config.toml
dataset = "gratings and oriented noise at many angles and scales"
targets = ["angle"]
num_classes = 12
norm = "groupnorm"
label_smoothing = 0.05
residual_init = "none"
beta1 = 0.95
merge_dims = false
max_steps = 16400
weight_decay = 0.04
adamw_weight_decay_other_params = 0.05
Rows from block 4, named by matrix and row number. Rows with one number belong to one channel. Each number is 200 + 40 x the weight over its row's rms, rounded and kept within 0 to 999. All counts start at 0. After the name is the row's rms in percent of the matrix's.
# convs0: first 3x3 conv, stride 2 (model.blocks.4.convs.0.weight, 64x48x3x3), inputs 40-47, a 3x3 kernel for each
# convs1: second 3x3 conv (model.blocks.4.convs.1.weight, 64x64x3x3, transposed), outputs 44-54, a 3x3 kernel for each
convs0.21,102,196,189,113,213,217,247,257,124,180,195,216,146,138,254,225,200,120,217,251,266,229,171,218,184,220,163,250,223,196,240,195,205,184,192,212,240,207,225,281,208,141,197,215,163,156,167,190,203,198,179,172,198,256,208,160,162,188,226,261,177,167,246,167,150,173,214,209,149,188,195,217,243
convs1.21,098,215,173,201,232,169,180,229,163,184,206,222,140,234,170,219,211,177,141,180,188,200,237,182,231,199,208,180,167,255,206,206,156,193,204,177,143,162,158,200,224,188,210,180,199,246,198,267,261,169,206,224,270,257,167,285,251,191,150,263,199,228,181,173,180,157,147,224,164,178,175,211,227,125,181,300,281,201,210,159,190,266,210,215,201,138,209,264,221,186,158,195,171,154,166,191,174,163,205,275
convs0.22,103,154,210,249,213,198,251,248,250,151,283,147,194,255,206,188,192,217,153,167,144,206,196,165,258,161,216,282,213,207,201,233,195,204,198,242,232,216,199,125,226,190,139,202,203,249,196,166,196,222,163,191,266,222,216,214,198,209,236,160,225,175,170,221,225,261,188,227,203,155,175,275,173
convs1.22,100,156,99,196,242,200,159,208,254,221,205,169,230,197,213,137,175,240,199,235,172,181,176,189,170,214,213,108,210,142,181,215,212,173,179,238,247,167,158,154,218,292,239,194,205,208,194,207,94,249,183,162,262,199,221,173,173,291,189,147,232,146,246,171,224,178,208,226,174,203,183,229,197,222,233,177,220,196,193,273,251,206,206,95,282,258,201,174,188,240,126,170,215,268,170,134,211,217,303,158
convs0.23,102,174,211,162,166,199,168,210,209,200,167,164,187,188,216,182,169,200,225,209,220,147,165,238,250,225,147,322,225,244,163,164,204,204,250,152,197,210,165,133,181,201,235,304,185,199,227,166,210,170,222,232,195,167,212,215,210,196,180,238,241,219,156,180,198,198,224,192,168,161,181,172,210
convs1.23,105,215,206,150,167,185,199,202,194,282,173,251,239,153,207,182,138,199,229,236,210,191,191,153,190,253,189,150,291,191,138,103,270,161,127,242,252,204,172,187,196,237,204,216,188,157,227,206,181,165,260,189,191,176,239,272,209,227,133,236,190,164,222,205,232,221,193,208,206,163,216,173,170,172,301,184,189,190,152,188,238,264,167,165,256,270,228,168,181,127,189,196,183,202,268,126,223,188,174,135
convs0.24,101,183,184,235,228,163,205,208,178,194,248,245,169,148,184,176,190,150,177,245,157,180,179,190,169,241,190,213,218,227,244,279,234,162,221,211,154,123,197,196,181,214,212,140,233,170,193,191,141,253,170,259,227,168,174,189,221,188,199,208,223,178,208,176,212,159,156,224,241,180,225,140,217
convs1.24,097,153,173,173,196,202,209,221,218,174,207,175,172,183,221,238,200,229,146,220,277,308,235,286,232,201,253,174,196,174,205,206,154,174,183,204,230,255,290,259,129,137,163,255,181,223,186,196,202,206,221,186,201,216,212,189,216,76,266,257,227,120,159,236,186,177,221,214,226,240,167,182,174,200,156,227,220,176,281,139,247,170,233,199,149,166,161,188,169,253,189,191,209,121,246,190,191,261,219,155
convs0.25,097,228,173,227,235,242,244,211,210,265,218,157,245,173,231,161,184,182,202,257,156,204,143,163,252,192,130,219,238,210,133,166,145,218,223,189,221,276,222,144,216,207,149,255,190,198,253,127,227,210,209,144,206,214,203,191,238,221,238,182,267,267,172,216,112,257,144,245,181,227,166,210,152
convs1.25,101,218,195,87,196,188,200,146,242,254,156,168,252,250,141,217,185,205,144,221,159,210,237,178,165,155,151,166,247,201,181,176,218,194,143,225,187,247,168,193,202,239,200,151,203,117,193,251,146,208,202,207,212,190,186,230,181,211,201,177,175,178,258,234,213,156,167,197,189,206,225,188,181,133,168,206,197,274,169,260,226,238,185,158,229,247,180,210,221,155,219,251,153,168,202,270,197,187,149,167
convs0.26,103,177,144,207,196,213,201,153,159,202,274,218,314,207,177,231,150,295,137,250,178,206,209,203,170,240,167,171,211,270,162,168,203,166,222,232,138,185,198,234,174,168,193,155,231,196,194,180,151,214,155,141,143,276,214,244,205,194,262,215,209,181,204,127,276,231,225,148,207,207,266,76,229
convs1.26,101,169,184,186,253,184,158,166,196,187,203,272,185,175,191,186,229,118,229,185,233,156,158,187,167,228,145,211,166,170,129,234,155,203,239,126,240,148,95,133,260,127,165,280,229,194,206,159,187,174,207,257,113,222,181,159,215,188,192,166,182,253,171,226,200,190,123,264,229,183,164,227,177,240,176,208,190,171,176,214,162,224,188,213,134,187,216,184,171,233,188,188,240,165,214,239,154,213,192,212
convs0.27,095,205,161,225,195,206,134,170,231,245,179,220,266,193,148,178,203,181,185,254,193,136,212,206,173,230,155,222,188,258,191,198,265,204,192,232,207,167,214,260,214,161,147,220,136,200,156,189,139,223,197,240,157,198,229,183,236,242,220,198,172,164,209,165,151,177,181,190,186,226,207,149,227
convs1.27,097,261,198,122,208,191,210,176,199,202,184,216,183,141,182,202,193,179,148,180,154,202,163,173,232,189,225,225,223,134,199,214,183,181,218,225,195,224,193,172,181,173,167,243,220,217,161,248,177,106,211,183,165,183,198,269,173,236,169,185,261,225,133,241,210,224,173,204,206,258,191,242,166,202,205,181,149,144,133,187,228,217,228,226,160,176,210,145,196,210,195,256,274,193,225,222,187,173,181,170
convs0.28,096,161,225,250,198,223,225,192,197,191,164,233,173,195,199,126,178,195,209,179,160,227,187,163,252,198,201,246,183,192,146,149,183,209,207,193,266,266,212,112,244,180,139,205,138,235,222,167,223,230,130,214,155,184,233,253,166,172,210,213,191,242,216,204,230,164,213,180,255,172,145,178,207
convs1.28,099,218,70,213,256,184,114,205,238,186,162,237,204,161,182,210,141,220,187,208,275,140,291,133,254,239,200,174,182,189,213,203,207,247,215,237,142,260,200,146,294,198,208,195,251,277,236,214,183,207,181,158,211,218,239,158,195,157,248,194,196,182,263,222,205,198,205,206,177,165,184,194,231,214,311,192,199,205,183,242,247,188,245,155,247,191,200,210,195,191,199,135,161,155,204,209,234,270,168,143
convs0.29,100,190,123,195,232,177,211,216,215,165,292,194,192,195,198,309,119,218,111,236,244,221,152,200,221,213,287,160,204,175,198,185,209,199,184,206,178,206,213,201,205,134,191,139,201,136,197,240,147,222,126,263,174,181,197,238,168,162,178,250,237,221,220,184,203,131,250,110,276,135,209,186,257
convs1.29,102,175,163,317,201,147,207,244,133,177,169,245,127,219,193,185,250,155,231,180,189,132,241,141,198,197,198,144,179,254,184,211,187,174,169,216,213,144,192,244,191,214,264,205,120,167,211,199,195,198,226,153,204,249,237,201,237,196,197,245,133,236,196,178,139,181,165,224,180,189,241,192,152,194,176,215,221,219,177,190,172,214,176,205,172,207,184,199,268,169,127,185,168,246,207,138,174,180,236,245
convs0.30,103,271,242,187,175,189,197,179,249,185,164,228,220,170,188,202,214,178,160,181,197,216,185,187,149,231,139,211,187,203,198,179,176,180,215,199,181,224,208,264,168,142,207,268,195,208,174,183,201,174,259,168,147,201,211,259,231,265,218,249,205,114,224,221,196,195,222,187,172,201,256,182,199
convs1.30,104,201,213,137,194,179,207,187,215,228,227,196,167,137,191,259,157,167,227,194,218,200,204,203,222,187,210,219,223,204,152,135,158,269,224,158,232,134,200,158,189,210,185,218,216,160,247,237,250,139,207,188,136,188,224,279,184,112,184,162,130,293,154,224,172,201,206,169,214,199,224,214,209,324,257,200,178,169,207,141,198,169,200,270,184,93,367,115,159,214,226,193,199,205,229,250,254,202,163,188
convs0.31,102,244,205,192,214,161,182,172,163,187,200,187,227,256,213,226,118,182,149,169,289,131,196,236,211,230,269,194,151,191,198,195,185,350,178,267,209,162,208,215,148,178,246,179,186,202,155,265,191,183,264,185,229,225,170,204,191,187,202,223,185,249,186,181,249,231,189,219,146,175,140,160,185
convs1.31,105,197,207,225,200,169,299,196,113,210,155,226,166,223,231,157,208,232,234,202,121,188,163,160,121,194,146,176,248,244,150,117,268,205,154,129,237,125,177,235,180,264,268,215,148,68,207,180,192,216,188,194,191,181,186,139,188,190,184,258,214,176,165,144,130,208,203,182,167,197,241,194,172,233,196,178,248,174,120,253,178,180,140,200,208,233,240,194,177,150,177,308,161,274,193,126,184,186,152,197
convs0.32,102,164,224,161,149,248,236,210,150,205,195,244,139,175,266,227,210,207,200,282,185,205,207,171,203,250,222,202,169,211,168,154,247,147,201,144,209,208,173,164,180,197,181,189,154,195,198,176,187,209,198,180,187,248,190,222,121,219,220,248,181,173,170,170,127,197,221,190,195,200,273,174,146
convs1.32,095,226,207,194,164,186,159,197,233,224,217,186,197,282,106,180,155,215,140,166,152,131,240,164,206,172,236,267,171,175,232,224,155,192,152,237,148,232,176,162,221,160,176,253,244,285,167,227,189,181,223,223,228,188,248,256,280,226,139,227,238,151,205,182,250,171,138,179,240,215,201,187,198,198,165,229,229,172,242,216,144,208,232,196,225,207,156,235,212,181,190,194,148,171,196,212,227,221,168,160
convs0.33,112,229,177,177,215,250,135,221,209,193,222,194,209,198,198,170,226,220,176,188,151,178,178,218,184,228,150,247,282,251,156,137,201,159,219,135,178,217,207,164,254,188,176,219,208,129,272,195,163,239,195,203,146,215,187,232,212,189,195,169,202,237,202,188,199,149,284,167,260,180,268,131,252
convs1.33,110,146,159,122,211,118,161,135,269,247,203,197,218,178,188,172,249,165,169,265,206,189,186,218,207,171,93,157,211,169,185,191,172,199,140,199,207,253,217,178,130,211,202,171,220,143,170,174,155,212,219,218,167,205,213,217,128,140,149,224,189,178,256,211,178,230,140,211,232,186,158,180,164,182,200,214,200,243,156,203,196,222,133,234,103,195,161,160,239,193,225,208,121,180,237,262,151,191,135,194
convs0.34,104,274,233,222,195,125,160,219,119,197,208,189,144,166,273,163,267,134,186,189,159,227,233,219,144,240,189,167,182,196,213,208,227,134,214,243,174,140,215,211,123,173,179,178,258,187,175,252,165,194,183,251,263,197,158,145,158,204,158,192,207,209,195,246,192,160,209,195,224,150,190,217,256
convs1.34,099,159,203,227,164,210,189,184,174,159,215,157,190,215,215,193,187,204,213,116,201,206,194,205,179,170,160,168,191,202,202,197,151,186,190,213,186,172,232,235,192,233,227,135,131,172,213,182,201,184,184,135,184,251,204,210,206,65,209,206,165,198,205,256,160,245,194,164,163,154,205,206,218,222,229,314,225,188,228,167,229,190,227,185,132,191,191,172,154,260,167,122,194,231,237,139,259,267,197,141
convs0.35,086,160,182,189,194,167,202,183,203,235,176,273,143,223,158,187,194,248,234,234,198,227,209,188,194,167,184,227,223,207,221,246,239,131,205,161,153,205,139,233,234,272,216,115,142,192,193,193,191,244,226,250,223,140,217,218,204,191,195,275,220,151,181,172,212,172,212,219,222,198,184,138,200
convs1.35,096,227,184,192,206,221,184,211,207,188,186,236,190,143,209,204,228,145,150,245,241,182,208,182,235,232,193,188,186,198,241,248,189,158,231,237,113,328,220,160,169,244,229,218,231,223,170,210,215,165,222,171,256,168,205,247,203,208,214,238,257,185,175,198,269,272,218,235,163,168,278,173,181,113,198,185,139,163,207,231,238,199,213,194,209,177,131,219,262,177,187,215,155,186,219,141,190,199,167,212
convs0.36,102,209,210,185,204,200,195,189,137,180,205,165,170,255,206,189,163,266,127,157,200,220,245,191,174,173,215,176,208,231,196,235,131,173,171,247,218,163,198,237,248,196,251,124,298,183,149,219,188,215,229,171,192,239,158,258,221,165,185,172,150,197,127,219,251,162,209,158,182,188,191,214,194
convs1.36,102,144,183,169,238,171,231,227,185,172,201,232,209,217,214,201,169,181,191,207,148,168,153,226,166,135,139,140,176,198,183,240,154,231,211,200,222,167,119,195,209,218,204,194,174,153,131,216,204,217,166,195,173,210,175,128,208,200,320,171,160,156,255,218,151,207,231,207,192,156,225,234,199,266,123,159,144,185,150,256,169,179,239,168,249,171,194,160,225,207,221,223,247,207,215,212,171,171,233,189
convs0.37,104,234,219,201,151,184,258,180,153,194,293,159,202,224,258,194,179,204,216,206,191,130,205,236,261,215,218,276,187,296,161,221,160,241,188,219,168,182,287,143,220,223,317,222,190,115,175,215,195,152,256,177,201,192,178,199,248,183,230,192,187,229,220,195,229,183,142,225,143,232,181,172,168
convs1.37,106,179,255,165,229,189,213,188,109,235,218,247,164,252,172,177,185,198,243,214,185,188,189,179,146,196,196,149,258,250,90,140,248,188,115,126,242,155,187,195,144,221,205,192,194,111,210,150,211,189,213,238,177,203,271,196,186,141,258,275,178,170,197,157,165,215,193,208,215,205,221,165,152,177,151,77,231,245,241,232,221,162,171,206,210,152,277,176,198,191,219,276,203,230,257,119,171,176,146,164
convs0.38,097,219,234,167,271,209,213,188,128,235,293,199,135,161,280,198,144,201,191,259,211,164,208,211,176,236,185,154,171,166,206,175,243,221,244,268,196,171,217,212,140,170,260,168,226,197,132,254,230,199,205,195,235,223,169,168,172,259,225,226,205,199,162,189,212,181,214,240,163,203,166,257,129
convs1.38,098,219,198,174,183,180,261,194,158,164,191,185,192,266,129,208,110,251,163,158,113,148,200,195,119,122,167,244,223,219,149,177,213,194,139,185,155,127,142,235,246,290,219,164,108,168,198,254,150,223,196,223,223,217,170,221,266,187,171,247,225,124,200,195,191,138,152,202,163,194,236,245,194,139,175,193,312,174,136,207,190,278,252,190,159,244,197,211,182,138,241,223,188,178,160,172,168,221,234,178
convs0.39,102,303,167,197,232,174,231,135,230,244,189,159,209,167,197,161,227,178,241,191,91,158,314,178,227,284,191,182,190,242,242,249,205,133,189,248,150,183,234,194,79,263,205,227,255,118,259,206,108,206,133,222,271,129,228,149,172,190,216,179,242,168,163,224,236,210,227,190,152,182,161,213,147
convs1.39,103,200,241,114,227,231,204,187,188,170,147,163,201,251,297,164,181,226,225,238,234,244,198,253,189,201,227,249,165,203,192,189,219,220,179,152,201,244,231,202,169,193,178,217,204,193,193,197,194,174,161,237,196,216,172,174,162,170,177,168,191,233,229,158,239,212,231,173,248,216,152,160,171,193,176,240,195,168,212,219,252,250,193,163,140,192,202,267,157,227,210,237,282,181,201,144,168,159,154,328
convs0.40,106,231,153,176,223,240,161,219,174,208,203,170,198,228,217,178,128,291,176,239,212,215,186,208,256,156,227,191,242,186,196,201,138,231,208,219,211,265,172,178,243,281,265,139,214,133,197,194,196,252,137,208,243,241,179,170,257,164,196,167,233,189,162,228,217,178,180,180,205,208,258,186,248
convs1.40,108,155,226,203,233,178,142,163,155,191,175,218,191,228,175,148,284,132,233,218,211,173,208,171,211,235,179,183,165,217,139,240,213,186,132,204,223,201,171,131,190,204,238,151,216,224,199,187,166,226,246,184,187,238,288,215,251,181,262,287,135,161,247,219,221,247,165,183,185,72,223,166,162,160,123,164,129,265,270,224,205,149,242,187,202,216,162,218,236,210,173,188,204,185,194,179,160,167,155,211
convs0.41,098,154,206,162,233,232,178,239,228,179,128,272,180,279,208,217,227,230,213,178,197,170,215,202,227,177,199,178,188,187,208,167,195,157,183,192,196,225,132,155,186,242,149,159,209,226,176,108,274,162,180,237,210,177,291,182,183,210,112,220,205,219,163,261,190,214,187,265,199,247,241,245,147
convs1.41,100,209,181,246,232,204,197,241,203,169,237,187,204,104,230,131,210,207,173,170,212,196,129,229,193,236,199,169,192,145,231,208,175,151,285,248,156,292,233,175,222,226,169,172,183,182,187,236,235,250,143,132,274,185,249,204,180,288,119,134,156,233,237,200,241,178,206,189,201,198,248,225,188,162,160,173,237,205,241,236,194,167,151,197,280,186,126,216,232,235,195,204,224,166,185,268,214,173,168,164
convs0.42,099,193,150,206,251,200,168,199,293,219,172,300,126,202,173,298,244,181,178,225,147,219,260,200,233,165,209,215,264,206,192,227,169,234,194,215,185,194,249,231,184,245,179,202,197,196,269,170,161,237,193,236,198,174,250,166,220,174,148,165,181,187,197,254,208,201,200,228,237,225,202,213,156
convs1.42,099,231,228,198,219,171,195,226,199,142,217,182,188,231,194,198,227,233,189,182,246,300,212,250,224,185,250,196,141,209,247,263,164,197,214,215,171,252,247,268,191,182,150,228,158,193,174,248,238,238,173,152,251,230,211,209,139,208,176,267,155,221,150,279,194,180,209,193,236,192,257,206,209,165,160,232,197,236,176,260,195,226,200,259,156,156,159,269,244,173,187,198,265,128,230,205,220,112,191,251
convs0.43,099,236,235,181,175,190,192,228,123,161,198,209,155,205,163,138,235,218,188,213,202,193,183,199,177,190,220,201,143,206,220,183,218,177,236,223,224,159,242,177,249,152,191,233,217,211,180,192,229,240,139,167,190,135,184,245,218,249,260,189,152,203,194,263,243,118,185,198,201,197,205,183,105
convs1.43,094,185,124,197,195,223,201,155,242,192,155,225,216,155,222,255,161,223,172,155,215,117,175,211,211,81,155,162,190,198,201,226,139,230,263,216,177,196,124,166,295,263,187,174,228,211,198,234,182,166,215,181,147,230,191,178,223,186,264,155,153,165,245,245,199,214,221,159,151,178,189,201,236,200,229,214,242,180,214,224,160,187,238,166,236,194,229,163,193,187,225,146,217,181,226,164,200,226,298,164
convs0.44,096,219,236,182,175,288,183,182,281,202,84,233,164,276,208,206,206,223,231,210,183,168,191,231,201,221,153,157,175,229,211,141,239,196,171,229,215,205,215,183,208,176,128,131,205,280,240,176,219,142,178,236,144,207,300,157,195,182,113,210,208,202,196,269,185,196,211,172,168,255,179,179,165
convs1.44,100,189,209,247,221,209,194,206,201,218,237,192,265,144,209,137,195,180,157,138,204,247,126,179,232,203,155,256,202,190,232,217,194,165,247,246,149,295,263,220,226,208,214,148,175,167,196,227,229,241,156,161,201,146,208,163,165,230,158,171,215,183,256,230,224,202,188,160,212,211,176,209,188,213,158,198,227,226,183,172,189,157,145,240,233,187,139,181,252,226,199,125,222,159,193,367,210,136,131,156
convs0.45,092,185,173,174,209,184,257,299,191,146,261,159,184,198,206,166,216,131,219,226,195,250,175,200,218,173,185,203,202,154,216,224,197,230,209,279,176,168,183,167,247,167,202,175,199,203,173,223,226,210,160,281,164,191,227,243,178,177,188,179,182,181,212,233,206,196,193,221,176,181,159,224,156
convs1.45,094,154,90,328,188,179,223,218,178,173,203,216,183,132,148,241,234,210,170,140,201,93,211,157,163,174,208,166,181,222,221,236,105,225,212,214,142,137,154,139,294,289,238,163,169,246,192,158,209,121,162,232,225,223,231,252,196,186,150,236,142,156,219,271,215,174,193,183,162,198,178,179,162,144,200,189,178,188,198,185,254,233,215,214,158,196,261,181,194,197,155,165,185,237,203,146,215,199,258,162
convs0.46,110,208,170,211,197,213,202,160,186,236,242,201,147,212,279,176,111,187,234,223,201,158,220,182,280,85,192,182,190,256,159,245,180,215,236,191,174,152,190,162,215,247,284,142,133,165,185,217,214,191,197,200,213,149,174,191,223,239,236,177,181,203,194,138,171,255,85,232,180,238,162,254,187
convs1.46,111,185,247,199,225,222,205,196,184,156,193,186,206,273,206,146,207,209,130,211,156,206,187,223,171,201,240,221,146,222,242,191,233,166,216,193,165,244,184,163,146,195,125,203,192,217,157,236,163,123,179,219,236,216,240,171,219,243,190,205,186,180,223,177,220,255,200,250,171,170,224,220,191,62,193,134,159,193,260,174,253,216,253,183,178,202,157,210,183,196,215,260,229,185,244,186,192,158,165,186
convs0.47,105,150,134,160,194,222,143,177,191,166,208,245,240,240,232,185,203,217,156,132,162,334,202,168,146,206,235,180,198,227,230,187,169,144,140,218,163,235,198,254,243,167,223,201,282,159,132,194,256,165,207,161,164,243,201,245,301,174,235,174,216,182,150,198,215,195,207,173,211,151,172,153,164
convs1.47,112,200,175,198,255,193,188,198,196,155,204,209,208,237,221,231,230,192,266,185,175,194,185,192,151,200,200,202,149,168,245,195,128,208,167,193,237,122,162,210,168,154,133,202,208,177,226,218,177,265,201,167,212,239,146,179,181,175,298,192,131,169,262,256,156,176,206,221,199,153,220,219,196,221,243,227,187,231,160,235,194,159,251,163,234,182,179,183,171,224,211,228,218,193,272,177,246,150,129,230
convs0.48,096,177,249,211,143,269,191,218,268,209,158,157,187,218,206,202,188,200,165,189,211,194,201,209,157,189,150,132,207,204,245,203,228,259,170,201,216,236,211,180,209,134,155,153,199,239,246,279,173,174,211,178,178,231,144,191,184,176,149,235,182,142,169,185,111,194,211,207,195,200,198,163,180
convs1.48,097,174,255,247,167,243,170,213,259,216,247,208,174,176,191,170,193,198,234,129,186,221,200,165,252,190,217,290,148,186,187,236,207,210,208,245,166,260,217,188,236,175,133,178,222,255,177,174,239,213,191,191,189,160,201,200,182,204,206,186,205,217,223,168,169,181,226,181,217,206,167,221,209,264,147,264,179,195,172,199,186,146,211,275,203,188,112,152,199,219,219,112,192,244,224,320,237,243,107,89
convs0.49,096,204,193,189,169,197,133,156,214,217,178,205,237,225,185,157,154,213,243,233,163,156,211,186,207,228,200,175,156,273,199,199,311,157,229,179,161,265,169,186,158,320,172,240,162,253,223,148,174,227,209,225,196,165,224,159,168,208,173,209,221,185,197,119,183,207,203,186,228,192,211,185,178
convs1.49,100,252,233,115,172,217,173,196,236,196,226,201,192,82,155,160,203,187,170,169,209,218,149,184,178,198,196,190,216,176,161,201,198,138,165,269,169,332,212,201,217,233,201,204,170,239,200,207,165,173,152,191,177,165,241,290,233,194,168,148,251,205,223,215,319,203,191,243,168,137,228,215,186,135,212,263,224,143,166,215,206,198,205,165,184,285,175,179,184,202,197,173,178,195,172,148,182,238,241,171
convs0.50,113,189,243,201,242,178,168,213,234,182,183,264,193,236,121,222,216,227,160,164,183,216,194,209,194,184,248,192,118,185,198,210,245,168,194,192,221,174,200,250,177,197,193,224,204,252,160,182,219,130,213,180,245,225,220,151,231,224,203,235,194,222,189,253,200,201,238,230,241,147,231,236,231
convs1.50,101,221,188,193,223,167,178,212,228,181,247,171,188,176,283,170,169,201,194,207,169,239,152,243,214,251,211,204,163,123,223,179,184,170,288,205,188,184,180,191,230,180,166,236,199,194,253,247,150,330,221,110,256,194,149,176,143,301,160,148,195,232,193,215,218,193,198,194,206,191,210,244,240,205,306,264,234,171,174,228,221,192,188,206,273,234,112,216,178,214,220,183,199,181,188,233,216,191,202,200
convs0.51,088,164,167,168,144,227,207,215,204,171,206,216,233,185,180,134,229,209,221,220,136,147,226,135,220,129,254,198,206,236,194,251,242,159,164,149,157,160,146,193,212,247,158,172,101,216,111,223,132,242,202,194,105,235,195,213,247,195,209,191,160,195,201,227,156,168,220,201,225,188,208,184,212
convs1.51,094,253,233,163,191,201,163,160,194,200,228,224,143,184,160,192,204,201,188,178,169,196,172,167,170,157,191,168,172,154,195,278,181,183,146,175,114,324,201,216,137,150,220,205,183,175,57,204,165,140,183,184,205,225,143,231,173,147,212,228,278,132,177,157,282,204,209,231,162,188,216,219,199,243,162,163,160,178,218,167,203,183,228,159,158,174,173,164,182,220,196,202,149,188,206,140,219,192,200,203
convs0.52,092,175,111,165,200,193,201,160,207,210,216,228,228,95,219,195,260,194,212,268,147,189,229,150,193,138,267,190,208,239,209,235,234,141,181,192,135,160,221,185,193,252,172,203,199,191,215,187,136,247,168,182,185,233,150,248,232,229,212,194,248,201,171,148,198,193,190,188,243,162,197,173,256
convs1.52,094,171,212,127,204,193,187,206,227,217,239,168,151,208,158,203,213,279,174,141,171,271,220,241,235,131,261,192,178,144,167,214,150,155,162,256,169,274,253,286,133,185,153,268,200,259,167,193,221,237,163,206,143,183,190,235,169,134,223,283,204,141,177,197,233,198,271,187,211,234,152,198,181,205,187,211,212,171,250,166,195,188,208,181,171,147,162,166,194,225,242,162,183,151,230,136,205,245,239,195
convs0.53,103,233,161,206,232,214,159,228,155,202,199,176,118,195,187,222,205,218,136,233,228,208,251,210,204,198,205,181,174,234,190,160,242,174,198,267,213,227,202,208,205,178,246,182,229,187,174,202,264,187,178,245,252,177,190,188,159,164,153,176,274,191,171,269,228,195,148,204,202,182,170,211,228
convs1.53,093,162,168,241,185,200,195,206,199,124,192,234,211,162,158,207,253,223,155,160,207,120,175,157,196,91,205,156,103,192,247,292,140,219,167,266,152,172,113,189,272,287,250,165,142,257,189,225,162,222,234,124,259,256,225,214,210,236,202,251,165,186,201,268,236,227,211,141,200,152,235,142,186,182,117,152,188,219,275,237,170,163,243,230,188,247,142,251,274,197,150,161,215,178,189,187,174,167,232,221
convs0.54,104,221,197,182,146,250,140,186,284,176,167,194,164,189,152,222,191,190,167,170,180,167,197,287,124,230,189,176,197,198,214,179,208,220,168,204,234,253,227,202,248,146,113,131,239,298,223,210,198,213,225,193,94,217,146,161,217,215,157,234,193,164,177,200,140,194,221,146,119,181,152,160,200
convs1.54,101,237,211,237,170,236,195,170,222,231,253,240,192,116,182,168,198,200,177,161,190,195,187,142,216,238,175,266,217,131,216,295,188,152,191,259,157,269,202,208,229,188,238,176,170,169,137,211,193,188,197,158,208,182,146,207,140,211,197,202,255,202,161,201,214,210,218,158,198,217,190,247,188,318,137,239,210,175,142,216,176,170,183,257,204,197,171,159,188,201,196,137,166,191,213,372,230,200,108,125
convs0.55,095,232,205,174,129,205,176,217,156,171,174,227,193,261,216,140,219,186,227,171,194,243,219,188,149,222,208,162,133,237,151,209,234,183,168,215,189,158,171,202,156,227,201,205,168,203,196,168,239,151,291,178,275,208,172,239,136,164,191,244,212,202,166,153,123,276,127,264,125,187,273,186,200
convs1.55,099,212,211,244,183,213,195,252,230,195,202,184,219,233,189,166,222,227,115,188,207,153,198,202,220,198,276,189,170,179,297,195,151,237,202,202,166,217,180,191,202,173,116,220,261,286,218,196,213,224,211,163,249,181,156,210,161,229,224,130,207,269,157,196,192,236,193,145,245,235,241,192,186,190,208,267,233,193,257,212,144,179,218,183,270,183,157,230,212,202,164,183,212,220,216,174,311,201,127,189
convs0.56,101,171,170,165,183,206,162,167,119,245,136,247,121,191,225,219,235,158,225,196,223,217,168,197,168,254,143,234,177,195,237,147,199,163,212,192,213,147,227,238,234,175,219,199,223,159,195,273,188,205,176,217,172,240,187,213,191,165,133,259,253,185,219,170,190,168,240,176,173,150,217,141,225
convs1.56,105,187,167,237,256,169,207,201,156,134,177,197,179,176,193,244,187,212,179,204,214,210,191,222,212,173,244,183,181,225,242,79,174,226,166,217,193,206,206,197,210,186,236,227,192,246,313,286,220,237,226,168,221,238,170,282,313,172,198,226,194,161,242,222,140,215,199,192,177,148,236,189,217,198,258,184,224,216,192,180,199,186,213,174,175,179,182,203,252,191,213,182,159,176,266,182,179,148,166,219
convs0.57,094,147,247,199,164,168,195,174,291,188,240,168,155,142,169,135,211,210,175,240,231,252,232,155,233,140,179,163,234,189,233,279,207,226,153,129,194,192,198,219,229,188,192,202,206,191,222,294,92,240,214,223,176,155,205,179,181,177,251,262,201,185,181,214,159,161,220,223,255,194,210,192,167
convs1.57,097,199,247,204,188,178,139,220,246,200,207,170,164,183,229,212,225,201,260,181,216,280,195,234,232,151,280,231,150,213,192,192,183,210,224,198,210,259,256,123,209,116,93,220,221,240,218,151,222,192,184,215,180,209,188,167,212,173,191,164,204,208,206,169,184,196,210,202,194,199,196,181,221,226,147,288,171,190,157,245,199,221,217,200,190,213,157,135,197,203,188,217,216,250,205,107,205,202,211,214
convs0.58,107,262,124,193,203,254,163,166,231,163,179,224,194,209,126,260,136,266,128,187,247,182,169,237,103,274,194,173,174,208,191,174,275,232,240,212,210,155,239,207,179,123,243,143,201,204,196,212,291,184,230,181,188,201,137,207,141,192,181,214,208,212,210,187,196,215,128,147,200,219,178,140,198
convs1.58,108,217,189,246,189,217,253,207,188,206,187,256,204,200,228,194,169,216,194,129,132,106,157,152,193,205,198,257,215,192,214,219,248,178,193,197,199,120,95,242,295,220,241,239,182,165,205,164,176,177,222,223,208,195,189,213,242,257,171,212,216,221,140,168,183,202,190,194,175,228,175,226,182,228,200,164,256,155,176,207,174,202,192,246,208,199,127,234,148,177,218,186,195,171,218,273,153,202,124,216
convs0.59,097,218,125,211,290,189,187,243,186,224,180,268,195,184,242,217,193,153,200,225,199,225,193,217,193,156,184,230,261,233,235,245,223,195,250,204,157,212,104,253,206,267,250,144,187,150,201,208,131,223,173,206,259,215,147,227,221,202,166,215,234,174,175,216,158,204,146,193,275,190,205,161,240
convs1.59,097,217,209,153,232,135,238,199,177,155,201,185,158,207,217,200,205,189,187,217,177,221,249,206,219,258,220,197,138,185,196,225,193,175,141,258,160,269,216,210,122,218,177,259,185,275,176,173,192,172,212,228,204,214,252,254,237,171,153,315,210,157,177,258,212,272,235,189,155,200,243,150,162,104,194,137,153,146,276,164,257,206,196,252,169,155,145,221,202,208,180,206,246,121,258,114,218,167,205,207
convs0.60,105,174,256,156,215,177,176,177,216,158,223,158,226,206,272,140,140,233,167,186,161,226,234,172,138,211,176,161,169,202,195,214,235,179,171,185,214,186,217,182,187,212,179,205,242,245,183,147,209,174,163,221,295,224,184,144,217,225,169,212,213,236,208,166,141,283,198,194,206,170,201,206,215
convs1.60,096,190,198,178,204,169,140,213,247,150,241,167,212,203,229,163,146,234,185,200,185,249,148,251,163,188,235,200,137,133,196,192,215,182,145,195,255,179,251,199,177,189,157,202,149,198,269,221,125,307,198,170,248,191,136,191,251,202,209,180,227,162,195,222,180,170,213,209,176,169,178,260,223,229,266,296,215,180,197,218,190,177,250,120,264,238,99,214,131,249,191,170,182,196,184,173,276,230,187,209